A small contrastive audio-text model, trained from scratch: 10.5M parameters.
Rows from block 4 of the audio encoder of a small contrastive audio-text model, named by matrix and row number. Rows with one number belong to one channel. Each number is 500 + 40 x the weight over its row's rms, rounded and kept within 0 to 999. All counts start at 0. Numbers have three digits each. After the name is the row's rms in percent of the matrix's.
Before each channel's rows are labels from the 100 clips, of 14848, where the channel reaches its highest value: "responds to" is what is common among them. Only what is clearly more common there than usual is listed. The data: phrases spoken by 400 fixed synthetic voices.
# convs0: expand pointwise conv (encoder.blocks.4.convs.0.weight, 960x240x1), inputs 0-119
# convs1: depthwise width-3 conv (encoder.blocks.4.convs.1.weight, 960x1x3, trained with AdamW), a 3 kernel
# convs2: project pointwise conv (encoder.blocks.4.convs.2.weight, 240x960x1, transposed), outputs 0-119

responds to: white noise
convs0.63 096:509477502494543443512462494545476499552549529483443462478535539463496501500474458503492455519493544507554440468414490479528478535512558488491487472465471466447431474441458438379555445527501475534474497587453553506484536476512531561447549492548351506526539499542470542514493487547519465500468484497556491456497460433467508580459512447530518466536574489486596485
convs1.63 088:546486450
convs2.63 136:476486509408458510542509426479495475565486505553514494544531449416492530568530440471557503533486488454461473398536484489496491563589499494478432515579507552496512539483461502506537493556504488426426489417525457513475488523555483480522505556453544474451490490552525599486542472491515469513472553464453541559502491502456524502496420548454552451520576465478496478

responds to: /ʃ/; pink noise
convs0.274 108:464484453621450552497521483485521592447461483484448479495525503460555441519458502486501419456430469451497418480426579554481516481470552507528487479502499547510501497547486494474552569429474471538446507452420463533496480480576532506518481520517515554460507459538399506543553491482541539529468529500541505445469482541514499493518490494468533550526487524484562482
convs1.274 098:550544519
convs2.274 092:490515514513509488577565567481557470530446504512559572519557494493453466473521485491513520523539522575487413452545492507449523449517576473554518516458415527499460537472449555535526501565471483517435524498574515574513541512507556458517543485486503513555459478496513521490517463483520431565442508541541522414451453537453489377573471543502543564463480501534455495

responds to: /ɔ/; child-like voice; /ɔɪ/
convs0.391 105:509523472504570471570447498528496421470492464535518492504535513546524432473499491415457520431536437603485484531530536471524477517513541423520542537426517432400459526545554514527427480535461467446498447592487487461444469529496471492485524514478551454496520571451535484572515503528558541581568474472468473517468479532556524571499561484490501457465486494407466522
convs1.391 097:532559519
convs2.391 102:528459455488441436474532505602530508489443446523508498484502536469588517451474466457526553485450514466457506426501566493508517557445511592581482502478462489543486529503462505538439515492476607459506542549502510422468459573542504521515478529455469555452476486479514532506502454535503460503496527516494506458522477548456519524474562443478501540533483470540508484

responds to: clipping
convs0.215 088:459529490520561508493518496478541531505508492507508499532446593522531521478457468437471361488570464425418527461551498482555515512493519426522470494527461467540392488520547517482447487506525493534504477514487498470595473474468489529477520416514545562573487451551531522495431581469506483475490447492459524511499462587504514444482440498505459502524494470439459489
convs1.215 098:436525507
convs2.215 080:475463374520489527485472517597535546554487492485540527524509469509513486487586448424486554506489448426478529607476580471497523490481559498543512458514577505440566547473481526399527452523498443479521500483492544454469572542551477463527485519490550470497546506554547503505518425473469434480478521537575490487508438574496484519493426522534532470561461517504517477

responds to: /p/
convs0.173 109:483565524548564520441457502513561525566501482522436387473512545524469530449570558528453433438490507451523536473494496455436479463529558513518538565541530528418571517547504489545518513522641578514522463474414486497439493445557493455424478473512510491466526515549508480435536507538439537483482560507506532509502484516518514507519516446526546476562507478542498521
convs1.173 098:445525466
convs2.173 058:475555520485492525445458545471515427550507546411527486452487449505468556529518523589521515544552435591512527495450474500513411510522485521518503508482544433541493489492506575501426500521609427529541526493513551503428509505495403584512493494505435548535506435518469476406475558532436491425506456503555481528517505486510455502473483475434451449453479573552470431

responds to: /ɛ/; child-like voice; white noise; clipping
convs0.312 097:508418424504515530478474413537496607498527488481564492485461475522452533547494501537515521482463545462467517499627516508407454516432492498511505546417489417441551522562505529527484468514517468532508543457531542540515500532463516462475553494493506492477476497433472476527471404585486494439565534528506543405448493482590505516461450539497481519507533505471520470
convs1.312 094:460481553
convs2.312 149:471518557436568486495538562422517514430575511533532503497542541533520480520563523500456509551534538538499444447481512476449543466448522540562518507461492498512521560486503522549518590483503579461485579465456475489502519452510564466489526596513475492476499550546570526455497508455509462545502537507480498595537457490522586473492506475502444465547483597520563479

responds to: clipping
convs0.660 095:548509524502532519483550514494543494475486516420523557447479494525457485434494510600483489458426502572519486567509429495478535516412572516483484476516513504499486494540482519522462539503482561496500539472520501449400535536491472478545504503528499520464518484469522525547471493558512466543517537461527513504513582530437444543487511470528482472520536437461521497
convs1.660 099:557462490
convs2.660 117:515449606475507475562433474578494496562478451485421535498528496491496484513546477523501475444472493468507420472528507537571483536479474466520520487464532486488550526502473497496521468533483517501528489514515510460525578503456519500510463487546428520442483576499561507526486450423487511599515438566555477486475474624488516511514481520503487545541544388494495487

responds to: clipping
convs0.178 090:542476507429417551483533562522488497468558472499449465503534462503483492484469395578532446511459435476451509486495544581520513482512495484518585468536451514523512430510568516521527479551463487454466458476476490434492503547458495447480579487488473491481469485481504540442518526546520471510476500482488487409541444570499524506483429567440520503524513439521515530
convs1.178 098:450469537
convs2.178 107:488465472467461510470527478536503432509515528641466462550527495524524520506471516490615552482445502503450461500508494556550468508471442524491568517562481541458484527512519475530474485454479445537468391469462499462468467452503467618507466483476475500453474559454554523518514550555476476497468561433448476518458481479474535467523450516566512485532515457499464545

responds to: /p/; white noise
convs0.607 090:477536531424508489450537534496490501435547535512513484513569511539500516545510510508483511503491468566507506548520421453535539502473535574448442534472479448515510494510517565532497513446539552481481540462461519564552507532470496495566515566496420508533446538548421477507570519485468458493517566487497513501539526455516425512544444470553533502473573446499480527
convs1.607 078:553487458
convs2.607 101:548532592502506503417523535468517454539450511519481475459521344593498549547517482516466550513518495467466480551473536489565481480511480421504499488454537508482494531482487451496471470375463449513427498611532444501480545485568467472550497561569565520529464564444493495475519514456512596534470484554532516509514496481510534518485504561502575571503493469440471496

responds to: /ɛ/; reverberation
convs0.642 102:496481475501510484508527517550486483565464491455502475537490413516514515444509533544494553595475487467447508472535506553565452456535506507540514506554548467514465481551544461472500455470521487544501469499436509569478541559475500499436462514465488582492488523486578513476478535452501503474471506495564524531456548476502505519404504549496496419494561535491498509
convs1.642 079:545500553
convs2.642 147:465500533492462519481499506503498455519504445529488467539523558498525513529504518552430469563565555486520453472515548522514505515503461508475473520535424523456530556519418418624504505516506508474510537489509579510509507454429591466418488508519553558541475558504498523383544494408495519502449481488500558492518547476454482500449505438470550538496536579489511471

responds to: white noise
convs0.457 095:526425455495515454508559471506509422537504535510495399421565541522532517478507535537529464534383524456482488462530551541520510465523452546526532463481479510532494510528533445515564492499471529568466521507456547421516527476408438535455491504540490514514474464491501519498429479628547508517509529524516493493473468560467439512510505436536540428462483544534442507
convs1.457 080:462475552
convs2.457 135:506495502494482477485558510537506520418529485481410472482480570483499506512490541628487430525507497485599519524472502622499507561511442496524512578499478451493459393465521461500513520538529471510447434492462537546482493561489517415550539476397367473523471490568497488480502506492522445473464499476496531546516451489463580456437438485601498503461483496489473516

responds to: child-like voice; clipping
convs0.105 107:499480491491506512527451499460438480432479446489451474413490424511484563466514501479563496501503499539488548510520518538520520459422490516373433470588508449524471550500512476501511516565546458468510489528475479471500513506459521487436460473423492565505533535459498518479485485533517539512516464487504443483522487555500493498519510559549524490469412515513441509
convs1.105 087:436527494
convs2.105 118:546521523516521469497551566477544506513493516555532453455514446590528505495545435488458565455485506477554480448474506472505547531455487549457457523436483537588409491489463465472500529430505551523543503522535483476480464496511478528501532526513546423435445453487466465506498537565485529551484452534472510479494469550459446383538481572492546472456371453491474492

responds to: /ɔ/; white noise
convs0.471 099:456458469425513484479492454525473464492484454559508499512478508490543511453484505462584529532466488481468464508569527517502476524519466528535457437498510529526533507504514528505445493496464483473553535489436471528528523452508464508459460526488498483477494514479466461540545536462590542450550525418495486554559512500484529484505462467497409504450512526553417515
convs1.471 084:543526548
convs2.471 103:547426516515516441592535552495535445537515526496514430514408560492548542480544493502495482466465507482454479526498542488434478486534427534508542431486467502491515537621479516485505428524445582570511498553525437556475456505451466484552491526478487513583446490472516473461538499451483488445480515490532546497551491516518466532493606523528442487507486429447568507

responds to: /ɛ/; /v/; /ð/; text has "weather"
convs0.59 105:518446526421582529460493490460431444409511501503539509458546549474484544530558534508483516523486500498472474502510530538480542500479548476508467518473481455478482537470525523562547535516541373488477465585467531508484569481451589451516534524541520467465488468536515480526523519483478540378592454489566533467496455517536505453545450498464493484505419465510482495
convs1.59 104:560466510
convs2.59 131:489511504490541540557453452496504398509493502538497579486483460473423505474485467516559469571471501475539562565464537572490515487505490510458530529435518471518556533439511528512484492553450480553509529462445578384488489513424492474490481539471460558505443480463463500530525480472453499461476562503533460436493530532612466487486592526478517529550493532492506585

responds to: white noise; pink noise; /ʃ/
convs0.520 093:469452591516493512560533558504489559578501491518573518553508365510511515438455441507487480560502509455459455467438440461516451500534534477451512543595566466491530484450508446458531527550537477480484547562519522505537463545498517542504498545498504494523472472515517553531486495523491470441462512457461499528465471559578442502439531483558438559542559537550506573
convs1.520 106:446500543
convs2.520 115:521508505484467474502440495561520387546488448485529498528499535502585427494549424499476537489515552462556475475444542451516435477542426486495509520514487563483511450522473506573535610459449481481535451576482520460517514509495494523543611484542483528505452526507487474511468454442456471469504516451463451512488478515482458482483409485420463508518510533540414453

responds to: /p/
convs0.761 100:492495474417472503558512464456492534453483489467432503478434519541404542485496506531477525493464509490462502481481591542539527524470513426492472452485455466571532500500555495541465439468488516549448491512518502542501577490448428496469474562539537525526553474512501540499458459512519450476589516509529481439524540490482594518454531515523544468531473458441424515
convs1.761 090:464451533
convs2.761 087:493494443487456523530488450522521473547467527567494485520512513527509428546506466446480607487517496521547491504534446499503509486496534408462497587508436475499497507452453538489474496430465577485510454481482524524572518486418521469456423592514489518502516468494538451451517465537558448538568423487553519538486510554487544518504498484565491524531444453552549514

responds to: clipping; /ʊ/
convs0.99 093:513467453472450527525551396559428541496491514515488568479518503511511574430508499481456516492479564467543467488508534485457494491485569513516447480502497518493442560477511509529517418536563434558530538548489516491520466550473492469461497519520435456538443538439487503515519522466412470509568518550534540485568476526540580503524583551471516527550551556532542521
convs1.99 135:525487436
convs2.99 110:488500476461516542480529493501483521546498497472440491516487494539561508564466542574486472451534516510436461535387524444515533505471511427532424484535572475468494429508501500459485503474514505461543486491440432522473530538514493463444528525481546536473490500516616483571449526493402523452541519473514541541558544492516619501590541470505507551521478534457520553

responds to: white noise; pink noise
convs0.55 110:505509527454470513522440553503462467481536530486469492460541510492523532579532526495479525502459438507475429510469452509493462536406525570453474499516455533530476470527513515448460505502455543460506528456491470554448535523488438485479550504418524437527398489537416509517543506572464480463511500521579564496503571539478492446575490430470467512460512472499511558
convs1.55 091:563470501
convs2.55 143:541599515505519580449509476548533460490459508452476523460456455502564497496444460506547555462523510519531569506488503468513489431460471489493559488514510505540496515440490415466536564465477433531498449513477530438557541545519466502476470478533445534461395545453478524508516541412486472510501447434520511511513463509485504552554503521439546565495525527494516536

responds to: child-like voice; white noise
convs0.465 100:432544484472516490511484494514530484493568470440502476462427426458540505460448510537528482509582447479491520516537504505522469556555465501473529419523539603505510545455511478539493517455460545488491483422492502556498443481626544471543496468502454520479530486504556508450539497393476523491515469501562511523525505475597532542438493444422567429485512458490454493
convs1.465 117:548515452
convs2.465 123:456503496479474432524551469557534497498511466462560519494479553532477516464481497546502504546471497480565521468518518507502494516508491545428552502515424466507408478359495490551489505547482553501481483464541473510488529523500438468583512538411463446550460534460415480373482551479464566482508512533517540574480461511494527571475483453532550519522512580567499459

responds to: white noise
convs0.135 109:543467484584438491466417474499565477464522581494513473574489508556494545632473510552524543539466522489553456534560514511566519525489499551489555500489522482490490507507529486433504522481506494495467566487516535449497519548524520489482442595498529536473497432419506449469488475505481515514421580453516509546501413522496420541469540441513546513501474498581541440
convs1.135 085:449497454
convs2.135 082:453471451462524430486478524494510384567454478466476513519483538512498542467530540443516547496520506466448438532579487491511474507526535443556505495481506519483480543550558505581481485606489494496483601527482568521496590594509421536549511518498461431491524424443434508476488435481552587497527486435511449499502527504467473500512569497532515560535511503493563459

responds to: /æ/; child-like voice; clipping
convs0.213 102:489494440530491540531464517511541587398529519508447526558571499486506523480484513535547586508479519536452538472484521531450460450510512515530482479503590550542521496560442514449507544585437428472470536506545538546544516459510523479459494492565449440401404497508434504462415488551485469594492507454485524502552490569547531484531508505441447462427490478499446404
convs1.213 082:514521435
convs2.213 116:545528449504525508519478525500575485464537431486543446520566438489426518455550464578468480515511520499452443412551574472507477506559425463519451487494444519480533519502646486535455502499491545508528466483488480549529475399439452472575584526444480479560470496589475472546491494494460554467513475497537529507421465548472525528523465491515468466523426499533510544

responds to: white noise
convs0.246 094:514509511443443518519479504530543524490600539466522524458421494494523562529488530464489571403473456514462470503528459521514519578442515529456500468472602470512444502529500510436467480477507487418476558466548450443528553478540505448459548499473479512531547560489474455501534482553585531523512501555471590450492492475505544463507502547513523445497481468497441469
convs1.246 122:568489500
convs2.246 118:455527475457512459490505514597468438424496558484505499541434485527508515506519524431546494463494514479556506522500466448652528504526476558455560581513462561455562501488476524416580491572525534506449467509499524490580498524561492494504479454502464578488509490469493515507517461504474480545493451507485492549462501586403486469567517471456509469461546473482487440

responds to: /ɛ/; clipping; /j/
convs0.130 099:466486426507513468520460500542517523427456553378521511501527422479516521477541499499496500426464464493495540536480442522504476515546479452502533569511572495531511508502512477573448475456505501497433460515485527437509498570492485517446537494408471488578517470471514533478521539521442514474514531510520437441502529477473538515465529546510533506509522554484475506
convs1.130 085:563471499
convs2.130 160:472552454460555518473451493501464467507485500528498505553510466524497417516530482555492511455597495468456501495565540522531576471495438470542520440535502545461540544531476545579489562467470478517558573470524573531523536437505440554474451466605517534506439520534478505444479489451490480542486430480476551465493496477509452545493518370453482537492478512507535458

responds to: /ɔ/; clipping
convs0.236 102:466469507418440536507486500460476519506512431499494495529543512551503492480499580468543499449529520472476494508511490444453532534468523511511496501449558439509449498531465530470534524480551523463425466529545576479516477461426486521511411523494505426498546521499511509497478414533546522547559496391553458548523520527487465546554508648519487544523451474477524496
convs1.236 095:559468481
convs2.236 141:573485488574558465502469506547486459500470528410488479464550569504484487496525487559453550422539512569645483531535481481502474408453476548451529507503571470536509450576481426509425514528460503430518548529501521485484452479485531445503564542478501414490526489496521486459463460503487451578504518543528458454468440547475488445509491460524481502445560474481481466

responds to: white noise; clipping
convs0.472 104:440532549455537509507513510559535489470515438506549515477509557548436532473519496507522484513521475588474509478495507437470511479434585497568528486465451555453501498547481512505565428510528486482529444560488549603523452503495566516536512587546510486511492436431486482539525542505579494524479504536472500471496470486441542452519486486549542504455557506438521564
convs1.472 108:511559535
convs2.472 115:487564504466452527472530555477492522502523551555444492553478534492514486402497504482474529418518484586491520497576539544502503476468569548509498513562540470566511492514446493489527601468512525484525507564486505508511498488507487545475468502536525524458494501497520508462466500518508499517478454493538495497512483536509600549564446506509576545490566545529535401

responds to: /ɝ/; reverberation; clipping
convs0.123 099:500507506495481523530504476482470485523567383519449533556499497468533467620486454478498468465499531517495434439469477527502519500466489451483529496519428463556462509438540499465545533543505456502557536543571484452557433510554499538481518507505551460508503452523399453491518489481524499513504485515494545551477398523439521479530443569509488570417428475480410489
convs1.123 094:510553543
convs2.123 088:519465430440566535487479478462465462529538611480517494443455458494495505537544473445419496579527489503559494494519472432493510499473463434505520472511486545468464523548451517537573519466485543502481574497504584472525508477532563459508519521476545493457470540547571510498474468507560469495462502466549539489517487465611551488479468576465412555490468507537545472

responds to: /ʃ/; /ʊ/; pink noise; text has "pushed"
convs0.620 109:544476457542453488544465451484521540462439502555518493501498443527486508438574449469458511532518468456561435500444523499510478467523474459502457501490496595469528514523490540442491505446513472501462503480478499443575503503492487544498539454498455495520443512521493541493527479444457537450509465541514541497494486512555518589492507512457539536434495503445540458
convs1.620 098:546527545
convs2.620 112:565526554532455462589500509449489541416482476511503483505517538501469472506506515474476575473504591539544441530556487519464560448526517486500583550505414510568485559512517512580499490449501521508530537567540567444538524508591480449511523530538543500460442580514478513498489525537471526488514496524495425501454549451476475515484561441441504562485519521459518486

responds to: /ɛ/; /ɝ/; /v/
convs0.612 103:436571525444549558410451511529507494421483470435493494466570473459489471608452602475477525480493526425448477561462506540470545487505524482493518546528422468450518589483516455499521576499481481437477521496454560481534438488504472547479531478485469464513439507558410531519607502499481480507505550485474530539482491556464586521370429518432495483487468433535481493
convs1.612 076:547458470
convs2.612 102:436463455533548565548526454502548493530487450514496521520494434430462507462402450510557507459489479531568501533551489551459475515430530469558483492536537496533499497437551516538510525500493461472524438517484455420454461548490416554484511504515490494562558463492491465580401473451500513461551422509508541477511507514597469488564523554523474616575492464511511478

responds to: /ɔ/; child-like voice
convs0.267 099:492541507386563488499519479546442586501483438583512523547510499502521483510469452532516571503466508550497475527589459457478442506493546580520548518508454535474484472477506512529503434519509480535489500513529540544504490460504366513430527496484499521512477561528500440478544521473535490579468454467473506499447514498507523538509487562529506496517493479516474433
convs1.267 114:518564520
convs2.267 111:558519502415448433546454542498427431564476554536523482473494517508475510446520505504474431542445526570460488571467475538528484469487561431552555488482534469510514560531484543471479540490471565493495464530436497524529487504531476464606480489568385522506489432515475445539517507501474494473472429474522482484494512510507473561518438590534443527550469496533592482

responds to: /ɛ/; pink noise; white noise
convs0.755 092:528426524468516537511532417494450487492508490524465519495443427434519475483462542506542541437545539454492458504533507577445545502483487416517449504472486457529471520522503590488449467464497432477424522496525490485479588542474562499542535542483512496390517518479549487548521561457512470467533456522560537490465499480494482504487490457562507461485458530505546529
convs1.755 099:541505556
convs2.755 091:505530550538585492558459542477556453523458450488562499493491455593452569455584515554429497486527499499534542543434499437505540532506512494529538517484474487459564570498458484525516523425489504493545497518479517405468449506458479527511534483472494511487458475422526527443513477513448494438495557485466476439521549543469580523437496521546440392575440541503495537

responds to: /ɝ/
convs0.743 110:519465575572474478543530507497435530493522521470445545512449457515513506486483534518502522511521508507537531490470520504454516586476417480593521467460514442528547437489495516478496516535498487470492498408511443480540554503454517479556480477525441508517492477545511516452481459598488462532502456463534472531576488504455475457500634475492485502506525504553469546
convs1.743 109:565523505
convs2.743 130:496513526476396397576494599555511488541555492507529541567482522548468504411513455462520541463511588579506456579547516572512509477490541417515534543495473533490505550462456496547502474470489548492462511555452491452499515491519562449537482483448515474546513513536493513446480504512466480526537445477522485522538417529519522541486565563440531490468494526503520403

responds to: pink noise; thin (high-pass); muffled (low-pass); white noise
convs0.116 111:484462497502522461455481476501519497477578533423538436529512459423512469465399493484539473501500458512478545508535488529552438510417530599519506464503517534498488490466509467426586579499516553486527532557474448457459480473507525471465552538485506573438541433486540485502561519480484490534432515540491482520463520451419500533516613466464561509505475548554491516
convs1.116 100:448506454
convs2.116 081:508495490446525520464550423530460510476476492404466498506516473512491515530574536486528516544570495477510403519543493516490503517509520462519429526493591522497465585474470483583427512534520531508464509512517470523528465569439470513459561484518483473487519473519540502492543491460490593521492516479467516472565478455480440522507560495410496479521496543496625432

responds to: /ɝ/
convs0.698 100:575415454556417614522406532580555509470553494501442536541524490490520526541486539453527531533448524472536469467442498558487476565484538548585559568493477404550532487443472474489521429538501509518507516439419465527544492483481513454534554479585492519468515512499510490441480528502521443487479435475523509510466520494479544464500464526508528561504479513551510539
convs1.698 106:521554537
convs2.698 121:485429461453560503459532473539514523469527538484510482457525557525486519541498475460510449484532506495498528450484475479413511500492465473580483469410479541381463466545480489504541534474531501475473481475555502510546459455515522447487533497461564521477455513559548526494523421527470444528475552496523522443552566474520528515506507515533507534515548528469551535

responds to: /ɝ/; child-like voice; /tʃ/
convs0.487 101:559453508465510460403455589479524458486428480497456529511480433558579484570507486459586532514530554492495499539515559490525490543450457480357471498499497458530559520484500453452495481517541553495483464487492511491560542427534487476480494461420516491517505461542436514593501481449537457442509497489488500485486538449502488583476532487466536455516501489523527484
convs1.487 089:473472557
convs2.487 123:512514451478510463579440554522500457545471453555487449490461514435540439404469529458561512492472502474486511439497470553494556504517499439489525594520548498537460467438606571505494541541456551516577473546500523461477505481500510544497495449568500483531500523450538529540565551493525488502507465451494496499540460486504489405489521461504534487470465464424509543

responds to: /ɔ/
convs0.708 101:464443550443406522486502441494505491451544484431474490571482588505492546531507423498495548435460477493567514400544504497436519509524520514528480439502504580525517456569470526497476464563539499485500497485491480538453522541502465452504550560548510523550557502456525491474477503510514475531560491477479399556543450475446571517487550514465521571493529564475516429
convs1.708 115:435477509
convs2.708 070:529501404466460526471463458494513471524501535499397462520474552489478503495492570472508546457582497533514492486511473464452512547473555478543528491428575490526499530482433486603372482526439519524477519536495418549485517513434485551515438602519434486471439514488504496471531574489452539531480557511516538506493552559523485585509435557544513516479540508486466385

responds to: /ɔ/; white noise; clipping
convs0.208 097:541461471443468522517490506482547496502460476457547558465457473473497477455454505508475475478448427517469499483546571397507507534494518505532377580481480451524452492527524453518454426543434610525393472465485557414555449480514462500455567475499477453478462495485570558484492488495502523511518514520519527473517469464478500461534437515511431564467528538458467480
convs1.208 084:474454544
convs2.208 097:503450438459518560502486511493493511532514482509503564607504452521440484546462503575492548522524560493562459430527528516544507525459478474568519476481492503468442508627483458434506414527457499496482480521478532546430498558487492539531527536503516548509488477432455562502458497486522463587528551559479557483437506535528538507576559571496484511532530486531408430

responds to: /ɛ/; /v/
convs0.599 101:479475596495475506520482538513480494483548478515549475424492508535492536556493519483455515489563419519540427503494511587522517503396540538471438421542483493500490426503536537515514503484488515517458530475546582625448535480505489447495451511468469523440508449558465459546473462569476582465469500482578538521524479559524448523541475423509517500461443474484457528
convs1.599 105:568493489
convs2.599 120:518510500480478535538442519551541417500496495512518454459486508514453478430498473525510534483545533511546518518463479449491511413490451552585529471555469563559517547463530463457488522406482459541498528558441599442516588488513480484509494533516489550471510504467475553495490491470491430450550460480501495446444482550561513576526461440499539475464539432498496506

responds to: pink noise; white noise
convs0.56 109:555529478591387552521405472502487504508491508520382481504483462563498553483519427478534471397473494527460504514460511457378489550491547496480463524518482496508506488460528456494488492475399577452504570470511517434483520477499483487498543487421499511545435574506508458522458506546521529506533542510496594500405498521482460492444546497516480538499484495513522517
convs1.56 091:519456450
convs2.56 066:514478497450422523469438468467491460546492492476412500518481418403512535448525477510525406389559523503585478487525501476420507572468510508473442515517518445457553486518513452486525509507565577492492489572491437559487483525471545516545437547448505505472483519521452488436433552470506484561537486547507491486548538523494535531487494480467481499489505496540520494

responds to: /æ/; /b/; /k/; text has "black"
convs0.565 101:515486555435498517510437516487509536458595526521469487558430504511568447529512470548504537515466526403513458465426511513463545506462459466511492436510509529468516495544460558508510490471500515532556537471585427469496531441480462452525481523478533512528559509533512498526454535498498494466452486492549532611449481531508442457484445527489491578453514462570454485
convs1.565 081:493544553
convs2.565 100:496502490436531467483491479468545449522550483521564522464469479500569436461478524503530485475466502488465502501434455515510552551459499549513551478455470474560502448532553559534444495544502521499533507382420543463506532429504532480497467433458496496522495457533477442506540425528524482470498541484484525540498457478511480501446556463510475502487456524477479490

responds to: /ɔ/; white noise; clipping
convs0.152 086:469512519497527464570424505463558505434478538477502490542517492512509499525466492481518446556427592549523526516454489577540533495511494515483507495548583475491506495557477490493487457466475470486465530462468527502523472494446498401413540501508440481481489470536422508405502448471525462551494512430470508501519464525521576511445451570484535477473464532535511517
convs1.152 107:544492447
convs2.152 114:548517539475438592515510466553565463515535473485513490473568547443581436485476425508505394482574496524422455519525455494535503445539502452459490443436464494555514582465514531515466523470465498451548481467530497531531537500467462568497521559494449411480489508522497532492537459403512481502503480509597581489527507486502472468535508439552457595485477465538438505

responds to: child-like voice
convs0.463 097:509482414528487515464573518545568524470459487422516530545551472513448573386514520439484489520472485439546411494506518558506471562555501444480454481494497560536407507478496579474451518482484503454502505468477509488558527503476501455511523424508509515438516546470482492475437526475461447438518524448497441435429594524481508468502520521472513502509574569478534492
convs1.463 131:432500513
convs2.463 078:518543508490501505500500488478487446512494501528530492518493441389571499522419461469501470505477520493522546547558523455521519484539512579500436425449423545450551491497460496436532587509452557526558489520503516461477457520549490510537549564493539479513534464466528463446494487550475457562517552536451522545434507569527544463458462509461544435473547460478477469

responds to: /ʃ/; /u/; clipping
convs0.372 102:519486530485507476438413542440547509508513429448448482555477489492496462493502492512430488455443450505566602505601497506498522497492479450471532519532431464531538508557495523516491532535500516513429402488512597509519571549487426505385501484473507535493438505476522486520485489544426460491438431494441498579523533463510494457544500498479496423514449538544512492
convs1.372 094:545547523
convs2.372 096:492512496446502462492521510471490445525489557494495455455487614442483560522466490493537461476480484481409574497470466519516484541511514490489468567467485497490592489522479476563462508482508442466472393447495434514498491547528460513578512469473476479496461493507454572583510459496619422492521466519485514525539514511436474494468464463530402458528527512451563459

responds to: child-like voice; reverberation; clipping
convs0.411 096:448510472476535479449502486507469495470530472485563535502532472455529499569508547498546489505576534551459488537497497493500496486492447523497525448484497631562460564558434499517530433425523446557551461513560525534499511447472560479419490513469505555475495462581419630493565541504483533467505461492533584567489500591557536495555501532512535518535501481504445495
convs1.411 116:504558537
convs2.411 095:522487441472451481506508630560468517492485528488482426546472502455548501445556556545475451466501476544425437462567521556489485423495516521518489491539513510447538462516510460463512575573513584499527476516459522552492427517525490524568526471516511480418572522500512572569524468512540464566417440537419564495452512549515467451528443567499478492585562493522500556

responds to: /ʃ/
convs0.23 103:500475498413558428507478501512476591566467471569492534556503435457535522566454571617451533564463528503488523524475529457484511500485487471411540518513544545441467466476535561444509510514511421553546434444453517503422527439518537510490514477483435495514501442494532481521487472519426503515510460521474498533474476439498508422557519476566539500492513490463536469
convs1.23 106:510507432
convs2.23 083:515478502476472561538442517490415523483596622516507493585366464422491501410550523528465517525453478503527528539451429502513527426463499523470546489441516469552538497481484477519522471464583456509550498445547543462494508489530468469500505459528525545474522495452533516472514458447504490501551533445479473478595534467532494599533462572478478459510497449441532520

responds to: /ʃ/; /tʃ/; clipping
convs0.175 101:457523570555522449501463504433480489520558493526483446440483474542450539511582545514487539561565458500488473517578529537492468494496475569481446563472392529534520478564465511588519497478455462435454489422511526551485501520454542428505467539479462504461440526580531534550581478536517549502500589456487499565460444465477457525489503521532509429421424428495496513
convs1.175 090:553477461
convs2.175 100:465453459509477507498490562560462466501435504564449522488500461515494544469526425519491495558414503576564551557534525544521524487468532497506499408452530556523451498499473404523511489462434474495458519517490461461540541484472497488569512548458491553544454554444448444497406511530468499483549429489539496477509472486542532596437525512509549536498486511556509503

responds to: /ɝ/; reverberation; child-like voice
convs0.310 093:492507524538538484567496500642475502511482469543457510485527504551500544454523485546501511507454540465462513535474579517446580485511466443466502473469577435507554528483557497459500470526506500572493546475443498484549485440439518528531458505502573495498480465537537567488486482550498497530491425491521551426472493418465425511475543431547541458542533501529425488
convs1.310 110:548499450
convs2.310 114:559475499487535550518486540459514522537514527539517543485550581529585466416471538546483527564499566500536508488544491502605451484438478510515520571518541487510515497573444508472554561498556525518529427497507475559487430521479462525477535529573481515453564514481523527515469488519596515452476376586504565446494534509442514449547486507523447437530465596515480489